Weights of a small encoder-decoder image transcriber.
Training: adamw at rate 0.0012, 6600 steps, batches of 256.
Data: trained on analogue clock faces, 195000 training examples, 8.7 epochs.
Rows from block 9 of the image encoder of a small encoder-decoder image transcriber, named by matrix and row number. Rows with one number within an expert belong to one neuron, the router's apart. Each number is 500 + 40 x the weight over its row's rms, rounded and kept within 0 to 999. All counts start at 0. Numbers have three digits each. After the name is the row's rms in percent of the matrix's.
Before each expert's rows are labels from the 100 images, of 14848, where the router gives the expert most weight on average: "top examples" is what is common among them. Only what is clearly more common there than usual is listed. The data: analogue clock faces.
# router: router (encoder.blocks.9.mlp.router.weight, 16x128), inputs 64-127
# up: expert up (encoder.blocks.9.mlp.up, 16x256x128), inputs 64-127
# down: expert down (encoder.blocks.9.mlp.down, 16x128x256, transposed), outputs 64-127

# expert 13
top examples: four ticks; hour 2
router.13 125:420520484522536475552488507548492518500450534532548408498438477517539540518541457487436563497421522488431535490453450478484499554481498544510509537491516449524445522514436496457441545511469427
up.0 095:523452562590575527466467567516520579506448469449525452473505392577519469513527511440503495534570471457445477476481500441487521478444526507536505534516468475454468541532410463501475485485486458
down.0 088:489564482498482440472542594495485543560453548569499507487516482549464524431496454492518554503565529470446484451514512516440462548468454468497511492515543468543474445499521472451450500458503459
up.1 113:545548460488492530516466538480595499580490486492459525454477571422473484489503455568513457568495536486539515521468515513484486482470474463539572537505508513568482466452493624508458546472493479
down.1 120:395467477535540444519470462484482447474488429501562489469592462457549544514472456476505466502556561502520515453523481541469528502561528544534505530454531532500539444518520574513430482558501532
up.2 101:501486509549555538520497520522505555544454449523501503509450573488437518541479448512537529470453521524477473465510556468480573519497480591437435511519459498516455482581462481506531571494542486
down.2 096:451540472544526385523474468488498518515454538471491508527538519472542473586592481459442420476566524496570565457495533518542553522461486522533495459524554526510547444473506507450475459489459500
up.3 102:500535490490471512493472457460513522521545468521531546528511552535580538525458511556533499502553521487434491476438558516505486501549472469618523512504503584551496459503548523469443489605547520
down.3 101:532496477472507470561460522450431464500496462446489528469549546475501426611512508561477520427496545536559510551565521515512472530494435522550450508464496568474628512458417529504512448532437500
up.4 105:556516522503518483471447508476533470548425477512509544466516524545516476448519446511431530440511520588487477475488503509534470563391463528557477511581500534514467513483518482444463485477544618
down.4 107:522455560507564505459509473523526514503547530448465520530501442484501396471453460491481486572450525554548577518501516491529478497504547405520486519527488507490488459509504511466545442518416464
up.5 083:532527466487504544502502466435487448562506571543454448434492548545496487493458478463528485477475510559447520495490496513543541526510518523480482516581539478513499546516500495481564451510495537
down.5 078:471455577490489562526515465548510434474472504549496524506553561461477497547531463414490436446505515602567523432496539428510619514568486441530484463525497493540517519491413453447540487511514477
up.6 107:550477513467472492522457468447478430508479473541474490485502501528480476549470513527417535509500480536487462422465506529464455532577489581524490538473458495546579472529564479466520499556480594
down.6 108:587501475558542557479482473541496495530493509421468544457464534486504438562588492538488418463459569537564447510562522488515508484510459450535495527491497514480523542547408491465491432489485520
up.7 100:501504477421470495449508502509521500527493483567477495526537501501517443450470603475485506522530522534560455486477470496522483567535500386590509430476440522578505540477526565443471509463512481
down.7 104:504505513424458492476548562436510500414547426507520489495470490493465500504404451515456546502454549549461467526498447540551466460535488544463450501530476538403461528486471544566513521515550497
up.8 112:522510536466539501514514522458542444440538489442432463561605473482483467493473502458560486507525519504430509563517504522559501437458387521482529468498469467439550452500468407573485482460528473
down.8 120:563506577461504533470528519562514551471468440502505431488423539469486527555440554494492571538526407531505509464437436433489515459515488523442557488510438434486469564527460469559527483416524501
up.9 099:493467511459510499557466441428442513486486434539548543533498482442509555504485576509447489513569526506487496492501521528529384545540478471486507453520481473496557486541484508472491561483435528
down.9 089:550516470439451522524472563486503455557511525504501520510434478502496513481495510509532540486526579437475457473547539544482531497537457493486461509544478493450525593513420474536478459565544488
up.10 109:498465565458537485437496456467447496486485472534467489516552531444419527494528514449508466512531554482541526521591562531524498471456485561473493448566524500459534505508429563508521514412506470
down.10 103:570483538571519510449481508528497515491442436515518459452492534483524504544551480555481467531528452536502501458475499463458548564556434525527506465402514473484552571544481504496512442460550552
up.11 109:510473536579453500485566564510420408487559530465422452512477532563488477550409536531489516500464445531475441568540506573597473466498535537565499452512500497430536448457515509566503478513453511
down.11 114:501523544446476554425508499442482535509605493480483537541459475483520497527427479505518518527444496458499464573506500503541467378426518491424456524521459479444459511504441511568506580508496432
up.12 102:518460605558549512553516541530531537531472497474534506468535399518514485504562487421505566502491468416533520445449505427470508487465477548500443465486495503522492572455441472463436465481492492
down.12 096:525493463451420429511545537483505584568486561541487491517483469573505498413481465550521561466577514446505537492491506491441491524517467476480539465486579525511471448487559489494470496491531444
up.13 099:508491552487487517486492470536516417497460474536497441445511522481480506518435476486513522500492499508504454456460481557514473501537506540535586527453509470535558468523545556475539549605511605
down.13 097:503543545576527535481498475502555506502469520429475530442483557462516506571558471490475430444444515588513505513544509446472533532547468468522517513455500501481429543503443580437459465498479532
up.14 094:540582486471507467478538475445516456513480491541532604472486528508515541498508477506477557460433528571417456456505495486455484523498469537492510509506472504545509494594526495488490450546485555
down.14 095:532446524463462514520513509469479499490474472492452561510537502493444413526502507526467544515469449534575554548460531504535503539501470409482495487535411513507521473460512473517608433485478469
up.15 104:457503449534511528478559518399509501487615500493539495535505527449502536522457582549541521470555519530493534523553503513497515478526570458528441446518471484482490480525481530523497436512487431
down.15 101:511579508441499502508568537479496483486540570454519545547484499517530418591487456471482503508516532517524582517554520561570426468524519521480498477528442515417556540480461527542467446532459472
up.16 094:512468512522541502545470511455497484579480465510496509452505434447476496483560482493538432491454527450572595464446480472405491489455508488504482490561487502529488523527460475520500447479516501
down.16 095:474463536519511450544497520501559533495393503585513460529507506528525524431485489485531551471560542481486478440409519501473519520544438531525560453507563442534539473480552435515495478499510478
up.17 099:461525473407474461520512478474444477464534459455500516505502475523566576474530629504547486501529493518492441519499545527496451489515494385512447535536524479490529498477465501461455504503447495
down.17 099:506519455429481458542548488441494496478547538495480503489428484615511468490466493550525545488512519515437482515515488562483524437439555519446525511560467567385465557468472456567527462534552445
up.18 098:530538481516428482464506507550566541524498545464532542525500531548494464497520490443461545441491493439525454490409441484469462480500513441554512492469489466530500476547539473554423520517448481
down.18 095:530464391525532488576436531526481469503525524491517535536552478563519473478530457476470495474556582450556488470578430513474502476475465497527521570462554557485549495521412460595497492516539530
up.19 107:548489529484486486528491483432545396550493519528498483444480552503490528580447458515415507454468482525473476441496471499515509506504446572481544540495524508546546457489579531467506452532524581
down.19 110:534458516517569554500507463544498444477453458437463546479469523471490414579583460518405426505457520583563516498495531439547512508559465512560569473436486506505495472485491514437543420509503512
up.20 090:478502587500494476508445521414492494514430460562542532560413466454491485524458460523449501477481543555519505493501481535499464592468492629487517505542479522541474499522444521500463499482467582
down.20 082:563495455546521487453465523496549448483503514512439536515549431500546461467585521476539492501523516502568487440528552502500518530492432430541463537525497467490533506542469487427572428504568486
up.21 109:423435494554515509480522500508521540567516468558541534476495582521476516524479476511608554512460486519433515440476511468474511528489498582481506539490448489553449509519440472496461476548507467
down.21 117:458549457491579425526484492477478495481551533448515550591531481468502435566558514445466424472495531479554515536540558521577482528422568563551443525481525562508561464458481521496467470514449495
up.22 104:509490462549546473535483481464482527547503490508472535485496437465417556480526466502549539466493567534506503450505504440489536482524499551420572479538479459573486555478461543496550539499576484
down.22 113:515482487488516399555477459538592578494417483448472494531519520481533483484461431479505535410539483482475536475480523528528454498489504490510545433505510555557550454561480516489477492484430525

# expert 8
top examples: minute hand past 5; minutes: 25 to 29
router.8 123:528480526503533520439471473539498466442485475504486450418501491482469494523464516505466454521508452512564518532504466491479456499557445581454497522506405445499481525486448505525516566566593452
up.0 094:506460476533517550582491477479539505524525415555518502497490595496480531556486575486494491481465533537473484523499491467478490557482494453598553477513465574527470522521452464486509497446516491
down.0 086:505514586575510518524443544519506563539487544551484499504531469469523488448566507409505421513538468506555539497499487467569498492480459485547522511506523480519521452494454485450492478463447468
up.1 112:384458485542478540511460483465521514548532574559409505518518465547486468521447499486515478518499573579523491523531502495503530484467527516548478498451520515576444493484507522523535482523486504
down.1 120:564556454481503488511486511566475521532496493495556474491469598554498447553532505522427475508515385485454512476473526499473454478491473500480519521493501512598560516568588496516547479420512527
up.2 095:488465532500586514542590442501574463500551483545478424479495497553581485556480491548503545496504476446506495460515473424519497499499495488501485552490488505517563438485490467442446523473454496
down.2 092:444547524491507476496536547523482506548586469489556499559525472470495466544471508439578484461440464437540531496487466552507510498505536461530491530533477464484481462541504537480451453504454401
up.3 091:512432477519504514624497622445458487461472505587461511468426491505442523527485464565480491512456488507487514466451512544543482519565504490499490501516519466527489538512427532459435553479514469
down.3 080:534486468470493461449520453533526495542520502500482473534468456517585520414512494507472488516444481469472592488590516508542519564500551495521470494504457424483514457541536504419494529578436504
up.4 095:483534517516444596566513522469498444482540469567439518485512495471463409546481466512525495483501577535536501514475443499431500532466487549490544463445459527550461546567410488499499498538478501
down.4 102:519546512505510578481425476519453574502511529543465521568398535522533450539499524480512449513495450518538489451503529464568517455484462454502534496567472493505506485586492378460476466505537524
up.5 107:524470482628460483520528486517474468522524479464450459571449481529551481542371508515524539540472535513506514519462472520461487467501471486562563597459463520502480466546543527475522519505504448
down.5 101:496532490427443428555479477500462566585593552493579537542482449436485485557508472495563528407511510424535544469575516444459481577471513472475440506563551557481467548486424541511508493520449490
up.6 097:530421564428538528538468470449540508473498451524476492476455463533540551484539486555495530384491565430475557446500508505482527537494471501499435479474501487508467457455410467451565515446473550
down.6 096:530487529459451458473525532497474497511496480507513548557541513459525508428542544523479542499501465416466513479522562544521509513509519526540463538523535433553544489453577486457516504541493436
up.7 090:522507545463504592551552465546510533535492478552503440522470436527506522461509500520485554435561481455521510472510510481565424539535487529486440436539458586456500531593426534496561481505509514
down.7 084:456560494514507551539477548493493419504527538448436550562538546472517449539546587471505512480471498516487470513492524575582471500440469498541561506514497485495490384486507505506496498536526443
up.8 097:500415552467568515478480475524591450481519486531427458480432485491521584513493483526490528497463513511466537479507506512436573491467429511519471513485493507534500500477421456500597430486502507
down.8 094:405547535460477470537500557479431511522455475566494503573540564470487474530526506416505477514470488413482427487460495534513524449467560534518445550490548488525515460468529512506495488481494442
up.9 082:512447501517516461525492462460484485517476476565481472494516452509550444489507451454510462495483486581453468478546458440536450494514462459473525490505593411545508561520521584526434499467474525
down.9 077:500517562493546551482536453533592506553501518530448450490448500496552468490494493567507498498484547452523571502560602533448475501486518508497479446557492466464495547561484489471498501520442462
up.10 098:507468515507445519534494484503530484506508491519464555453482458471506487458556434518476491484486506587533474458542439527498436522566448533462558404546528470536494562597487578474495545579533481
down.10 093:516515483506596558403529425515514446494474505565462516487431526452571504514498520542433496585441499500512517459493582492489512526488461532512464435567473481501520524520476477474533503488528500
up.11 102:427552492479508482527496488473537616468509442479562513483534519521491411475540460484542422561512514474493438518483472466537470562461474496492538466534498556468450530517455532505434517502500509
down.11 106:506538484562604595469533474597529449467489495475453478453492526531502447500444575504423537489435446568529474478453527505540476531515450474513529460442436500459520546552540470518514477460527533
up.12 094:474499449526548486536521541538550560528474516496501530550476566500477544565471481548460493456441509485559520484467456518461540456556579500522438510517519560507534374396479472455460550494453475
down.12 095:549525492509443435501543478511530557532489497457516451498522485460528422461468503576434527482517438502467516517601473539470469485586487492499511432482496499484578432480525534444427514489440534
up.13 095:459478584534484559501555547478527499501466543548479535482515484469454482515529461451463509495483484563489464458499550482446478515454440503524492470474440587518479457603496474494475509538464550
down.13 090:558521516407430540496429485534478609556532458577544487524463566532450542522492462503497449477523450408489499463513440450500517480503486514469558500536494497523480523567493540503526506429554535
up.14 109:468502524546541417497449543518536481473460534486510416498504492492546497561456543506511542535541479507525481525444544479557451469522474470584487507476487519502561434519518455473503494434478490
down.14 099:467533474488474425526500524424493514554548542475446523506534482505474509530467508567575524454527496421451534501498552565411500574513503522548508554516537517535550538453495560575466468504465460
up.15 092:480453457519522442604465602518475460522490552530472512466466451501457565498485452554475503532499534581545488526433471473531480484549499512453486447478540462571529481513500501479460565532488511
down.15 082:501527479470511531398561438503512506514495545515455512516493474468563498471447480504475502584432542440502559466520519540521512556524491547553460433560474485458606531557527479446470511515451512
up.16 098:486478447539525485477431496561520529538436428575532457518602472500485519437409537444503471548535518430568520556434586522548466566490565531551507536502481576572503463487500507533502511487521469
down.16 104:424524481472508481519477491484501501566556540439485518463546439529555504504486566455549511501482512424511479589480519580522527483416490464569521508506497487544558472471478539595451522514495507
up.17 103:540437512544458483567500487494493486480560448517480525496435474490508530577470522490526505488442474548492480514482499540463543480483520473567534525456454553535490517517468517489552541473537472
down.17 100:521530556520504499580455499535509565549457560491487463544500460472528476505581481461566454497516469502602555453538497472514554475466513510537467479515527499475486466496487500459437527516468536
up.18 101:514517495504528512465486543533492450504513577531453533428506545531488466547538471546452485489454500606524534460505472536518476511533492484445500505492535480584590449556506468490546496496499510
down.18 095:493553500492512531457540498493489576546429453608477444499502495440561558495530460521522474555499520405549453428524416449457550516567544513499431472524500428517505454569490511501454544487496505
up.19 100:491479493463483492412509543541500485526455501546467448490480384508514537449486517453568513504525506432557492489569536460507503545537497541504510542485501456474476479447430465496484468515524473
down.19 099:395544553408454407546536534495516524527556503444504519519566501452540464487482553464528564445534582490443534517446526534473507434436558415471522464538563497470448456465461429523467570550512468
up.20 095:475528506544508576483528448517485477489604558450470471546510538506480398503479482493515611523512500492452505538520464444473460468461478416471504522457503487467459451575467523514468534509495433
down.20 096:509517490436481520481534463491506442512592542518525549520408496506481416540522536509462541476531402570499441517523482474510510500514480483402491431526478522460481487547488505466534535470580431
up.21 101:512523469538533546532463464493521430512498535516456437485570456532480450472497543496495530540517605510462502551449503431501457463476560489609493461571501489560527451475568479541500548397460510
down.21 097:470578508533498493519508517500542491512490551515428498521470542435532490541472495519527448535452464458551538462449598516494455498545479538546499522528521477508583523530485484481466485489455511
up.22 091:470482520487494462502616550456481437481559506472473455437480505546533515522504511466470514561476525543512424447489497489466517500441459487545509573539447448594543482481532470436459482514512521
down.22 092:435580500446449391521556509488442578573544502553510484514515490451506492540481415547525473533468516456454483473482479497419528552524570489430502501525552549489450508499533526515409509530517475

# expert 11
top examples: square case; four ticks; minute hand past 3; minutes: 15 to 19
router.11 108:499504530517552550521449507486524580530469470452573559522538469521502571507542574449492454462575509423505397545537483424449536495510514478478513491466491493506510462469546480535543527465519568
up.0 110:521497527496476460472511533491457466470466485503471488516578492441504500485448475415483474430532539473557436530539464570520389532541526490443589581496475516466572441550486504496429539526480544
down.0 114:457464476467486462484506515451495487485554477533519539548539487500503415489508540511555522533498573443469473548493517491490508406470487465542524436509543449422526488481508486509531550565505411
up.1 106:501505487484523521548507489546449455538511518462405475506507433506497501483540468527573514515560456554559559540520572556492495553505391547543469436541528495576513455484466539525544494438479494
down.1 113:555584431526494517549558545541518528531506538449548402470558499528497510546557486495496501485543494479519515543512485470424435532504395496524473450456490460549554563525498533476487509432409539
up.2 102:550451544544522542546490406504500489534494407484475521466514507468498562524519567465448549439558475516469456514518453529561413557527442528478544453464540510520561496530556554485566510496502564
down.2 093:459403501528466485454528477486506535464486552576501459575472556551483492461503476543506491495539523533456470467456426457457517447525469495513566436517551479527504499470534432459524538517564570
up.3 090:543382531468479456498462444478477464527560455500486531562553462492494499487490513494484471509559486541452470524457418531551414549427415473497560501472514494473583516565557496484525508525536569
down.3 075:443458505520404473469556414471504520438495539536483448495497512509489470468532495532479528467482487527471496515468459485403530449546482521504570490445574484533460461467538477520502558511516549
up.4 121:460418494437533522492584518489473502515528514524394516511529427524471486485536475532532511537491516574520519536529589539508513506448456486529446435435465444515539422491514498513471528427453512
down.4 129:534558433568473555565494456569561495474513566456485469454516483453469548504564506514489482479548489532525505516588456480453470559484446501502521476507509516501533513514465504489466554482460510
up.5 081:475541536528505452474450464456508523557576466459478520533513453545555461500533498504479463479553456523515519574430554441549517418486491548509527509517526509443513529552540439520453512486475521
down.5 071:494557492452455518526481464501459548508499482595523495413481562458489556529442528525479497485592563559504510462539416547474535528552533516476482485543479483525543438564475480433485509478503508
up.6 100:458471449469442545518477562486528523544462489504490535438486509528524480585480399556524479471528513433583496500510503428493502525527452517501533559501486495521503477494423527427500530586555509
down.6 097:509517493450465501462452568543505610525507439553558497525478510480515515483460440502567472596513533435443454538531487511489419453503535509479451434549473456495462534503570528521490482495490453
up.7 103:504470524523482479499525480506459489407513441453508477464501555552522490592480538513412573556517507464510497579475504457460529467423451503480483528523480515425485468501506524562456491498506448
down.7 104:493518462462456467476526537524405499497568568496520527480519496544465535473517529508480510441549514484445507575549468536523455541474576501518435490489493556507511545443482514502449501506479520
up.8 113:604502507524458525446489530541407513481511477489513463395554545418449481548466419495498487503517497526456474532559481599543432525500487509459492508493477493501552506505512631525475483567566491
down.8 125:447449449457509451497484522533469425499555478479594537516597473523504524503512466438447581528559475447448521545446473464531493484484511502467481449440467499446500497488447490589487547550565483
up.9 089:497551530517476498466436489506526491566521498488425491472579446544442538538553590502469484457453445523592477525493428498522510500476499489487480583472589536485482499511467442518464513523469496
down.9 081:496525492496496440527509514504490548520518522536533487561447516552481524530475496487509429435570603505489487491559488499469530485472507541533512462549552499513509490528511457452415461448422505
up.10 122:457491561497506530470510518491466505427561470488552472503481563471473465502523556477476549591494535443523499529490537421451541484528557487516455485508482489480438556483490485519487469558468427
down.10 137:571531486476507531489506575541486457591538505474510499433504496513455577489542551476448513450520504478429482576523493519534469536466539510522469494440465530513531520458500518518451518492542471
up.11 081:555426516521564476440484516483459503428471501492513502501440552493528520499537540482462559522491495482508504467510517477407478442476513527518563520520495485526516582538511513469482531470506446
down.11 076:494561495533483507473462571508497489522507516460500467429479481523524460467535485531543487553433561537513467537523545445466520524487498418472502547451568492475368497509545487442497492528475490
up.12 110:546500494526444545502463542551510479518472569440482494438538557422440508553530483486489469515452557562490553494511445524513496531502495472524428488483575541524546581471554499517592478452466525
down.12 115:440494491448504433495581550504468506488446469451575482548502533487539492555484503441467528488566514470508472547457542538545516454500486554542567436480495503483531513475486580557484480478510519
up.13 116:525528503454467536433511496524509495457477529535491477466536464462453469477477479402551476481510486504507501517514466539620479477560474531479515489459561481458463532482538406509560485467517513
down.13 121:474493536506517504509479454527471493433471476463459474470432533486525464602471437567430476514501491539587559433464529533531526508556521545504550467475490497449523540525539493451507469524534561
up.14 108:493592511469434535445471488519472454484486593450524512475532515503511525496476520553475519526502528456437498560490406496497444465478459504519519532510563517508498589503527475502501561493483532
down.14 115:490445429413477417523499446461449512505500466517551535494487474543479483550400558559531560447483509494520521508508531545553569502510466563494577517523472587525542487464490526492493477511442506
up.15 105:530396545487525508557533464494481522525584523510483450527495529443540527441460539479521500546573482470466496482528491474522474527480452499486578447526450434549568528506517532530536536521469491
down.15 104:441515519530447480437497490481477510406489538504487490501491552472491459575483499594558516504430511540513505489388498487492540467554485431515545545492527506498472517511543462486569487524490494
up.16 086:486465514561547518469451559512541517444450475473522510491464525530548523506596528495468490528513479460555505462431497432466514438479480546398424495447561546533521498482526427483534493449427493
down.16 078:509509560463511507576505545503546522527464560504431495510462477585513489519505501490509421480525524520466453499479545462500523444487508535477540537578483503609430466526553402458498509446490466
up.17 087:485501583518476536453506521486543449556466427492477478468611494458471516560482531461486485464549511535531448538555539491514458506575510463481456567530526545471477476497523526508460505518391534
down.17 083:508498533505520503491499444507497467533513549539531486537530450429453524489531506463518469521511563498494549554590517494439482460485517547567512485541501464542534505474479521442506493489461492
up.18 092:512397521580539467502559502454543509537515435489569479483490564504556501431465575459512480518478490460467452493486505495507507537521492438481531490467503489504491560483572504553466508524497427
down.18 090:513521569488555548448445503473469466424516509491460504492429515522515461492450510552564487522431488568540509477463527468507503456533525434467469581552460475510465501518517448443557505492516471
up.19 105:530556503501478554449452525557479437417567535467475483441571536450460470522482620506479475535529514487471487546515478490529487491472447502519482462578471476472505521500498485538491482539518534
down.19 117:517518518487509466441483527545440506474475501488515489503463587525517482581451445547468480458540508499495571460541492552554492519543512572536541491451497535504575550514417509475431454479469551
up.20 096:507402515568564525475573499450517534481501470499507504498438549518519559481483558446554521526504497483465461490529503512506472518498482459518505459399498490527486499472554526536521489473467447
down.20 097:519541544492455518459471490499517507447490566489439467522436537540485451508465522543543470493450481546499509466429524467499529462513443454515490537535471456525466497503549425453569495481499468
up.21 088:477457506562575579533482484486560530455475437476536533501407497490517605509531608467450525446560487497537481473495487446525495509470466520493483518491525518531478507442494517500516518501510512
down.21 082:541587572473492504458475528496528533445469553532520444529461561519481508483483487548530449505505523531431504495496485449427527494523467451483528514593556432559429524518535436431501518425484551
up.22 109:450522429490516512552471466541514458451488569433477502443500450476485499522537487456506475466476510535526587528559464546540534541474508514495421442481535486658478473560481534486529465454519471
down.22 116:537534403538531487524475570540535538562527514446511444560510501532545552488563470458458484459574470445495508481551443478460452505465463542493542468477509519515557497504484526505447553396517530

# expert 0
top examples: dots; hour 1
router.0 118:473488566510464498516495565517488442496561519467455460463458454530543427516459532520500488546537502586504491500466556491544451441474499556566505551480509584532601464503559486523469457550465525
up.0 098:476482546455518524573565501523444505540571525512507496515401494541522539532532445557525536472485540517463559490504494414530519484399478536557496522512535527467508502542567471516500496481476486
down.0 095:496475475562475518539485424500490532508415497530479526584475538453545527502526459524478481413500538555443483457481468485472529489556424506511605501478507509429582516574462489540459556519494555
up.1 102:499518569542540444453546531504514488514528443550535497574492562459502538503541480480471501467461515562600536468503500495466538517470495534553431542457383524520504478490542482439453509535509476
down.1 104:465416519501507516477428521487460456543471447469577508411532463463478499442502517536480463571528501450467571482462505468426508531522508439528523543486505460552569520561598524449546378519527547
up.2 090:490436541548451512421505565487512448495470500495523518525475483519517568517516528510455501451479470557513498498513466537495490531529473494559496600481407568531496513557545463517523506438597526
down.2 091:571455538475495511501475529560565476530476470494537499426498435492504452505530471549441526507484494485453512470471556476369497491511471515501537496515521453495572563552486463509550450491559531
up.3 098:479512514503460524491504545539498479556565575497502518535498483517510527435490543538471510499446485510564554452472493464507484511518505485446485544442541539438481464549485461459549492479477522
down.3 095:441449501546580446484468564533522446543484476528565514506533415456491510484501476447472463517491572529459487457456499451516512449544489465529578507467501439466447479528505488447581502552554454
up.4 091:513535526498520541537509476535529516464473480530543470502547433608480461522496514449568523448531483518532530565475470482495509408497469470497463424514513533484546460469552411497569437511494501
down.4 090:454436489485498455532475485474511505501522547523462530568479507453484424507574495540518549486513537531490530421513401555495497458528533506529505473526591594458494517514496424489478488527511466
up.5 105:496506451470458550520485517512555525484448462521510483468564449450434549525503525499521485456516489534446468489462521493587538543556481415552475522443534522466512444526532486491568460496549530
down.5 105:529452533497532477515442540522462475484558556517505522483518428485489472502508501464528504536523548536455466487534551544525516475514557495527478527551511500511485494472513433422499456576512465
up.6 104:511532531534442409524488435478479473409522471479494505460539546502456492508512465466516449549483468486428369540628474573506513541427497560452472514561436480545525530492524605514497533494535506
down.6 103:474594559492489547462464544561540444515476527405553461484485488469509481480455460530503489547509473472553510485577524484410472576559536556499446489506542491523473525504545524503494493468439442
up.7 084:437451492521538489501541545555503502441439554520441441494459458556439607546532505434441528479544529515422511430530525526438449541539459532544529594555434524448512518531458509504480508498484498
down.7 081:568528482532489562503537468465572520490471463389528422405492526524499435566502474527394521499456459533503516499544510459447479542491489478467509464515521531466533618536501488509482424466547562
up.8 099:549488584543466479500533433466451484440548484490501543479487471475477476589518464518549506424571547500455492483592475558482504488476472610434467485577459509480504580533451516534547518449531539
down.8 086:516509506535474554495433530499566509458488495441441533497446535489513435487519459580468506494412449526543532491546472513439514532600474549561532514482484577475571524489514509526518480517489515
up.9 100:525507474512433439531472493511468490480535472457486551518471499499479546432500535561481473531480512531510452563545545535493486503502501546455455528560534463517540525502461523477477546508492500
down.9 100:524540523505538529470471520568440468496445426485566466464460523474446528480502439569494493596472524487478571555510521516497503482533496561554478495471494459506537558418542519538524538458551504
up.10 113:458498505508437447485539568491461443465585495417506492576430546470521546413539532518414467527489494511514543492498552487454507516495521512505506600502458575467495511517429453461442509562543429
down.10 119:501488480463542535473499506469466521557470379449570495468499492458502502523506427512448471586494499472489519502461502449512514497493439458477490516476498411569570512522585529487560454456497553
up.11 108:479519503495396523525493516526470459471557526484464487475442492571456566494471524547405528510413528519485550485507488448449454555443450541517495533556576543479497541513467504445466569498423475
down.11 116:516527469528469522541586475493529488486415430513536495466519497530490514514489472518434503471470459558491479562436509461466520505482426499503553496522529483441527522500451481518526520469531523
up.12 107:534500534528472528517522379465457467459527498505457540424529469492507470568513514500569516502473589472540491562528553496460495518476408605503521468498464505468496441514470493536593494470506526
down.12 104:506515501531502552509479503554536520488401468528435500453448501470495544508564509509475424505546442560436484513435409514517524534543515531552553485457463533461524484496537507535476514450433543
up.13 104:529515500527471483490479418525487497415522421489498579520496493482505506490456524540483523458504530508428465529554507565547488485485461548410475443542557479455542524466514512498532482461544533
down.13 096:516487543511482558493461524505533477461470501520472518489507494495420503445457485563500406501438511542459559494544525539453478501560438542566536485479498551477577438455503521571452478528477503
up.14 098:568523406513522480457596495411416512414492496580513563553538555473450476541457489488588531549479470535498439513531466537506504538516551495456546459521466496543529534456461488486472524493551534
down.14 090:523497476458463485462496474448485502511542519437486478552426473546540490515438470502575501460519450416537553554535544503489431525459484539522459591471487463464521558470564507542563504525480511
up.15 101:539522531427489547400460510438585491505504494547528466518570513431489511506457457467540494489602506496529511499441526463500531553466470487500530530489509526507506474510497506408443524488521603
down.15 099:438480508528586456533476528550474547507517521508478526470530481537577535464497440479557464539570560477508545426550526565497445529515570465539495493506439465463488419528480544482419451499433464
up.16 090:542523522484504442482475532564528517520493493468615515552536527488417510505452521501455501464523538529487521509508449450497487525488435401435477562483488463451601523409498491514511526478526488
down.16 092:551491541588522491547516501475450460542495533514520479414585472522473497395476549489517478545508529426505536530586483469447503536455492560577485489478528469478500474440522494414511515535514468
up.17 100:542506495479496415465561428523514538422500484532598492590504558473422482468467512485492459463533437476514474504510457534516489516550527468432584543431458494439548492473461472529495485482554478
down.17 101:530506429495492513479533443473395458482501534450502491430479518482422494485511514502470483506506481468525530550531539502531516557449411520566515547428495471474576474467485491484560523497571428
up.18 098:483479557486496526557560490489507525484471536472491445491482455514525441511450480479560495470541492468357471480535493513567526432447451588499497519518500502490496506543524514544452502526488490
down.18 101:536562490548516553472468493502550527460486516438496485599474550420534435564489470511515523435454501574518499444483482508479521502543467517486464482508534553471498558452512507563464499496426498
up.19 099:484456495459472442511557527614475435496474545491518454535528501483489500490473410483528445560456520469512479518526406452421531559481479453476505526537512457541546486450507507521502495434490465
down.19 088:478513433528539508564506447509465454496452523527475419503581488452509544435504541476545428475523527483516479495523478486500538505504442532535520452492457451415510482503468579449476581485428493
up.20 097:504442568517463531518465508490456514500419430500520506473457480509503515471558459487427543540481522516518472447476490448475472527493480474480524559535592482465536567463480479550505526474487531
down.20 097:444528435524460523504583502441482470484499478532478490429504489500544490523504531489517529522477519526509447530547497494529491449441468443510470464499493452409423520515492451458525532461508510
up.21 103:503465532495545471521550556498515470482498497594485432568481500503452566547534505473537507489485488499474527452556448442514587590457494465531515593446373489512481490509508504505498505463550456
down.21 104:496453452502513517526466501489528496513499532401485509467513439484534439481536471541423492501440494491560595519504555544413463547542486488506534537439534489525649475499603565486497464529486508
up.22 105:572438524492443507450504446471442450505519529484446504487447453600445529527515544549426522475456517539426510479591547494551506485484501544474496546532535483519557435500501556483483528469477528
down.22 111:517537429489448477541584512469552468474436459501520483525492530461475524519415446460517467393463467589433479538493510512474497438532451531568527543518553504475548532523507544540468531431481558